Weights of a small autoregressive pixel model: arch transformer_decoder, 9200 steps.
Rows from block 3, named by matrix and row number. Rows with one number belong to one neuron. Each number is 500 + 50 x the weight over its row's rms, rounded and kept within 0 to 999. All counts start at 0. Numbers have three digits each. After the name is the row's rms in percent of the matrix's.
# gate: MLP gate (model.blocks.3.mlp.gate.weight, 1152x384), inputs 256-319
# fc1: MLP up (model.blocks.3.mlp.fc1.weight, 1152x384), inputs 256-319
# fc2: MLP down (model.blocks.3.mlp.fc2.weight, 384x1152, transposed), outputs 256-319
gate.81 138:594423449540472444398468590511545553510537473514532488529468490467567422475564454595480510614521408543479455523566543446438387515521565534529559513503533504619513587453490457530555413518480642
fc1.81 141:547549549486480524529454480569445468502427549525494452426496559483483495474440463393530472470509490450599500465485530576460466419477518578527461500458436547416529446469498530478483550462509388
fc2.81 138:478443491495443505491448454616553463480456519454533436432519542432460522509414451489527416346505535490435443451595420513489469490545565459518447523401513474505512544487497524545470509499436467
gate.82 090:531481467539565543513463465544564471541485527541477562409559544541538419577421515548512432515614500403466557465549427446547562594522534555497545485602503532466482421415520464530445557543514601
fc1.82 089:506543543541459434499481539458550463438437481560430548556538504477526410448467526351457538465515462468485533545546462501482474561510472556497647474461461570520486618432449592503472513529481526
fc2.82 087:469461499486418553494588421430490516410421519458492502547479475529469437435472550545535546503576510458541449499576544636533431478540468487599506478559581398509453545496551492351577463505472474
gate.83 090:468395443505454519542497508423479509453559447457614560542445496466494472509476546587448518573540500496511491447506493523538468372480372493468466441444554474452455518473514520534508534482488547
fc1.83 092:525505575544521584480528474501464489498475475434518458590531474487464494520431572525447505455559504523501540478418546567557506501480464456483465529452453566499494349496497532547450586463389526
fc2.83 095:488494500512465506527469562457564462525511471518550633501447464466496576466534534478482547574577482533578516533523445532575516481558502462512519497409469476405550514539529415531387497539468594
gate.84 080:428482508502472553499551573462489394584517581446473463593516520519463420526524445569518472524582453495570582548494507523484429510496511454547456432555507528594646475494536539506410437538480402
fc1.84 081:473501508577604431532528461623493499495511489508543577505491560499548469505548593520438518507486537528534494510510434528545496447500551507527470498465467517525503435446480586519530430485544507
fc2.84 077:438529499457511469503501553476476450484501591607427543537499486563427540527556391559566457549422526498489451511587534481443485477424474445495489574448560647528505513493489494505517587454417448
gate.85 120:465473501475526457541508451583495466475424508498430417524582585408426420515435512463492551513512515498589438493509486493527470531547460505519434532496481536550513509451457550402440472514564380
fc1.85 120:492557578509512666477469504474498545480467468528456556491512496461390441592483522521510522591568498446528454454518538468511468544560443525568438481598567532459526557507470493475522398497539467
fc2.85 125:557558566492523483429470403529532519504510458484535431530530595540498552530443534450446540477592542396462424522497447464480381545456539405464545529492446528409537530498480494516541509548514518
gate.86 035:483505581483594545467504478520507445583580473552505535542526520562502453505506472446473440463499505622604497525466434604541472529528478434506582499448507495459575495550484527442486549533472475
fc1.86 035:502464427471468559462523428532550520509494484500478488435520570518479451587423473483560384543521480528537512485505528499582538581570520504495595407549514470513439423561497456386513510433522478
fc2.86 036:493567540430550602434554564579511442489477502556591453480504451458599385531394456568526562464483500478526499518555487528572517524551509495449462499627558544480521454502528534566448428482535521
gate.87 033:527398528528406473474548428408455522509547548522470538589471474513542508447432504563506485503504471531512519522483546550553479524567503589423554432493486455421517645516501493423445498510555507
fc1.87 036:536479367459445553448424618495534449481497487530527478527413470542456410486449529481527598476462595497463543486523551524566426493393536464552449493513427539567541482536548404557425515506444558
fc2.87 035:543534469576347431503474470424475490499522507504475453521493597439457479497501481506494534559531528505460548556395481459549503443532528540398507527477440444464587576477577462490339535510464499
gate.88 082:525555566503513470515458487499502426509500446431459470460557481511473509469492523488503582448472461482511463524527454513590387548489478570428491518510481523505457515567486499503553554491446478
fc1.88 083:460466459532574555468490511501554485529526446456540497559489526458462483560517499529549516448563548469540526537490564520529484515549400482562551521477528463379531549501503560543481490472407392
fc2.88 081:561530492442508519435518520526465473458524409457448625443625533508482539473490525482536525514593445426515518488479506504411466439371484595447493656463395545538479457518506512459512514507461469
gate.89 042:480543489485553439517561479533492462415575456456564485503554511539580474398550512557487544437383483547513554510515435452476393531465487517550598447453490494424524538423623427377541483444503473
fc1.89 041:548488530432435593551566511482469443517454497545574549510410519438498545469551428473464534501562519579511450561502481479417513550403480554497529554479459557510441484405504543504485561508499434
fc2.89 044:572503544530500514476406482563470483518529501394564444530533507552559527502459506491504484500476494474502458538465557524478471520456486494518563502480493534524504531550430542495542377504387510
gate.90 022:486481527466565486528444456490495452462534641497465401568521485492348475565465572619573491501468468480556480502471444525517470577483506525448595520506505575525446546501494492503517490553502453
fc1.90 026:552514533457472454501540579457469483457514425594427634457541486492480450480563512484466503509561542522493514495537438461473492534466452528486454515588503557585443494487486459518417543536458527
fc2.90 021:565482510593480518386550442446581580550537445492382499504488561430480513494455455442449459479537481424541534491462498583466410474489534543457507509555527493555521521464510526435478479440518535
gate.91 040:446553496395465513509401561480406502543542449524545508519462586560490475571465513556474570533409405538546437466524408473501419510568498534498522527553483438439477532568459550501526560569542509
fc1.91 041:463484535382541531460505464453569512549637495470462474555502509502501441592436436453406490530520556568482429547521452565471513527483457533501446608577506512489474536536490454425479519605536508
fc2.91 041:457611487407466448525548494552485479458579547488524549417517610497458502495493429415560451524499387553445468517461435521569492525545543503522497503583547496558508547519454564458494459519554520
gate.92 132:401561527433513387494571459468486438466465480517471588475433507481496454469570490466584529572488499447476457582517540455614436514505437459510496528445506427619425444536573535508529545496505448
fc1.92 131:545435438506539461545489462478509437490564473448458520522489454496517433510577550461479515410457516531522546515458489507429488488464465478461468534464489559549475476497564486504508474498440569
fc2.92 125:497588448617544575500514548429550458433553573508519552462521564529528340444481513500486532526449405484536533489480493581552540555609472450409478442527511582408500533453480425560616510526518423
gate.93 073:590441441459520522563486591523463403541559435521513494547359480538484511543487460510568446487523478527540467599531523500524435529530565402474531474483452590505493477524432472487538470512462508
fc1.93 073:453559484552479415526520519450466499524478561491454590590612546479475441561576612524509538412484492428515490411499520513426530465496475582451414590518439488483506552466515425486493546458528460
fc2.93 072:441564512532574570529512593539560458519659509422518480455524523565537451490526556384469444523508546464565524526439492458547499445510503539592474493415457549438488491409561513469447471467607497
gate.94 116:456448492447482485424480411585466516484506487443505524565503570475465469418524548519486463399508472499424471566525528508503514534507493489530522513536539471463540536534494427487559568556414452
fc1.94 120:456508584471473567509401476594472555506436481458541508518519429495472522530541542432505534505508509466568428558604516542495525397503539539490566496545426505603517462535457456527555491493498551
fc2.94 110:461551519503529373485473507379521513451533518502490523474514501576550440491492493528535535522464550542512467465408506412504426499537469443447555492459568448504449538440461463519539470549490544
gate.95 102:455466535504476510473519558486514537475460473483646494515438519417531482430473525476455565609497464511526500462506488418541398457505513529553459494472521517408584504490468456610523424598553392
fc1.95 099:484570573544485375613437500577572510510517469550492505459426478380535495500509488415519476660488438585487418584564540393497516565540564564546485512442560555532437533434478570522423462454437372
fc2.95 100:408474534528519575544485489458473459504501533471440534519523489481510572549503421414514433506584548439465504473414551486502486494457485447539542484476547453519453464488475426490571529508392483
gate.96 098:505455445456484490566483488462542490476473478509536448554554429473555477522490485507486468549592465493493432531544463607549537564602564464400603615413502523512505471485533631504497604512514499
fc1.96 105:519507472529532504443453485546528429485552386469481478401537571495436481401570543482446548496523501441475463472401531427565487424444464506513520522519505532437487418470502468419501514538502390
fc2.96 106:495477473445524478404480511442520528500567462507421525624501563501515564368388576482578483544539516440563508400475456462482524461531558446455541488563554545519533518542545534497465511531433512
gate.97 127:437509450542511546532543524457636470479497528416567453477590577489437504546472480555524426455487518434583546558477475554545480530522471353511464542534466541573486597432426480549527579510578453
fc1.97 129:526600458545458458481452548537517442580445484559527451562515437518370529395539432524457485529535514597473467452446550488499512476495495541566529407535501563503459478537551545451462462429448464
fc2.97 127:468527510539527494505509382396551530418435472473535544502480582589483453466507436524475487538555573499499487540513449440432497589553462513542497485522577596498482522440555436515493552474538456
gate.98 136:440532550509498557500438553489452514476464510581507632493533490473525462452461488609511553563435504507506544409525475488535535509490539536477430443568557602494538418487465503458525482481552478
fc1.98 129:515431479513504593481466624565539532482542526500452401519420450523508470417483552527536436503522482424415541452462519490494412552594543562474474383549493500474517521526571474573460500554549540
fc2.98 132:467597565487473475583437375512504432511452583419488564470477472513562441559484403456543431485430435446557482502457447590432523493457562526411500517473488502543452468475523550455507570466469438
gate.99 067:430533574512483475505421548475502410427498324510490490424537532623479574490490456455502481425488430433568522499475500525560598529529490466548505488450577473515503598507519516474513457505502544
fc1.99 065:491541584443471573498448539531449464477479515468423455406545558603474548455589483470510459460429501506497505497558521484519572514466483559526501492435517540544457601528597536515474519583529588
fc2.99 072:551469432492513469434579485473551475427423548504526501560531493471536453412497539520589472484496498552592500531480537391562448469505543459422503483351469362534493535475485551454596608479516581
gate.100 096:531497563435536484506510440553483455495483539473488428469536589517568436475445529471446456545462527608647549496424361550473452553427534549541612480517552518480362424461532522407497604472459443
fc1.100 091:516512548606535519477469620450494445566513456570470558430471440498479426409390428472569494564396458456510414526477488384490425515382485410544521504602504468618504487532526520597426479507514465
fc2.100 089:501480538542539519446471411457418527553482501496502479510516520418441375480570502601514551538407518427449516517505457628450483517466556435574493586500571492493436531525483430521475572525561514
gate.101 058:497588517564566561521444538544447466567488454531487506439470463554522536547512518447524486515502530525530526465464483477482457483483473471558419457569396604487561528513447489538448540472494527
fc1.101 059:548412486485447461435441486510560558490465570448476496466533493487537474454545522560520480495598472465441459562543480518532520568460506572442568571470557431508426425504625458523510484552447538
fc2.101 060:527497524517435545421531531569484540577472501421561543475423574502452519518449513466483476520518409462480538572511542447486537489452499528492473421590551514562507581489455525562452476551503483
gate.102 105:489494495519471535525420577499483530428439534448525490423505514510446465537533495590532540416594466589434534557517513463623513509556527436405477493459558594556582440531576499543509484530394453
fc1.102 109:462505467509537463510456536511574563515472451504421509432397476589533625430429477534498472484541520488491655460568409588538596522472367485553507499541523565559514437492485485417507546541526515
fc2.102 102:479483411507517509436468513416443568459464526475575483570498510438481556568450542472516533580492554427566500518497535497561519564541509507436441540460469422491461467476544436541532503549457555
gate.103 122:558481506478450526530498488417454584534511581432540515465435501515454519528494444462559530511584518427471486557539532576498475571572503632452478524560489490552503425517473542542394565560509668
fc1.103 123:545465567517532509534406440501517535456444590579486473494329514483469503475432482492510531510472503465450536552471581488408516569453532559549543520468498538500499479561414612451479599482441523
fc2.103 120:484495590673596472497528488561433511452436513573428463435556498394505587576499538510489534596545613555465464528505440497470382482553553486537418496530457432508571488432529441500559444475457502
gate.104 059:420563423551514516551547464383485493483503485456546465434549550462489409458426490599540536492443477519490449504499447536461516395499515408489584450589569534403559509521546537444557506504399478
fc1.104 061:489526558614584491452520562547549473568496531526471505550464471485502412508494480411412530481472459433458602480536461511545518476465567538511545480413553459509401358575557443457438477542509533
fc2.104 060:524454548368500567455509439517440551431564439551555483471576497644500522568550521534489562537493503503485505644483436462553541502458475546528387590472535468515510517558525534585516494510502495
gate.105 137:481476497467551555479507535513550469496526480587518486450541441561496500492504550513529650459487488550462538432541409484453484492660404525444458454456603512555434482503478498429534527420490452
fc1.105 130:527510504532496475572490485477475624431462509540458432401551524468514490529437508520400586580513493457487561482413435488504448450474489515522570530497549424576565492576524585518432461455562468
fc2.105 128:461536510509517461505518531413555496488528576519576492490496500544623566515504385479593540517505498545544426578454494479459481510436468474504577597460444453485391467500497584533524447460462499
gate.106 081:516466475507465520515456526530541517479490497520521448446446569548519532495537529554608487450473457465510509468459398534470525534492400485353531561489520525560493527523504544480558547467527568
fc1.106 087:418421564508476472473522492555393405530506454416570428468448586542556540534525493509504493457578434456494480497386417495461469446634487529487536612507503575486531491537500477520492518577552487
fc2.106 089:524580557576488514557473488421523589472491562505421563502511401508444526497536508507531498589554503464497483505485436493456445486485459437487523542440515480441504624429580500479579546499475463
gate.107 045:620475468470477541537493486527611541445518450510485399490545482489435559533515450557507473530512550524428510582550586483481473368524497424546509428477529474568481488532570468401563511478600490
fc1.107 041:509525469403561495423567447556549526444508518465469443473458497486489565455467480443444510535461529586394636444497518610578524519417527499483517448556518464486522529516490552506490507464492588
fc2.107 040:540573473510518573420446376530509409444528623412531506584506516476581471531505441569492491504558451500504518556601464539430389469480458554420553584535503527518524551579514613453518439485440495
gate.108 099:427573490515518471572491431471483556523485359450558503454589445499535538490526526430433534532515514425506518456502462432483478436544446513627462530529583452504459596556476528490568442469515405
fc1.108 103:508475477645453454458607511515451463452600499507526513533559500432535524527442461479486517441547493428466530544344394509478416519474477475483575578463554467514500576487462446502514428466400438
fc2.108 099:494500408462535481547456425499506420463573511593463517486519533436545470517506488572558443493530509523459595541509499536568487565406540496427513464486587485486508462598516545566468486453485497
gate.109 136:548472403504580429528568582461511505426607487490534455538442541475574495518439552486486457513509417420525445502482507500492459513422576429476526503537463563475535500560527415559513455512458479
fc1.109 134:526462493456446468585453522493500498348502507489532476456455534454546548512499415566480514463539522530483471437548463572469482492516487512531497498529531642579516599544508498463503487605537470
fc2.109 137:474487419571495457463454544540595532544559525543486474567503516550565475552499537428411504459417484539517471523403500469574436484496431588610470493430485512470491449470496460522517487484471494
gate.110 064:597439533512451483465519564457421525491526483524457507434586497640532457475478524539511477467468563488481568529501534511491366437506482548510405419575500590460473521530476563560472562465521473
fc1.110 066:410556502581478565453446514519464472449501469489435490470551527496457431436485504507494513515448589426543562500503488461473494454481590519506448509478457429483499473530422476499550539483549490
fc2.110 067:608542476481459564554494500420613491525498505553493522567418524399459569467382427566572436526485549424533458545467545473482512558471471452526506483532523522433499440412484520466358537459505515
gate.111 084:480488529528566482474488578490529449429463477545567526536564543532464393453550526474494507519496530544617485465493446507465535467439498494551524541441465538497468536653467552530628456464532410
fc1.111 084:462556500649469462533459583506505544469473477506421592542538474495449492523505431492511416569463424446452469507505581476550417466559416471424391487540425357482454491488475532522455498450518544
fc2.111 083:498532511530512483500466446516525616517429520580460576497495587520579417560499462502539442512470484435440467475441486548499539435522441506596483498475411500469392496462491483518431613414442396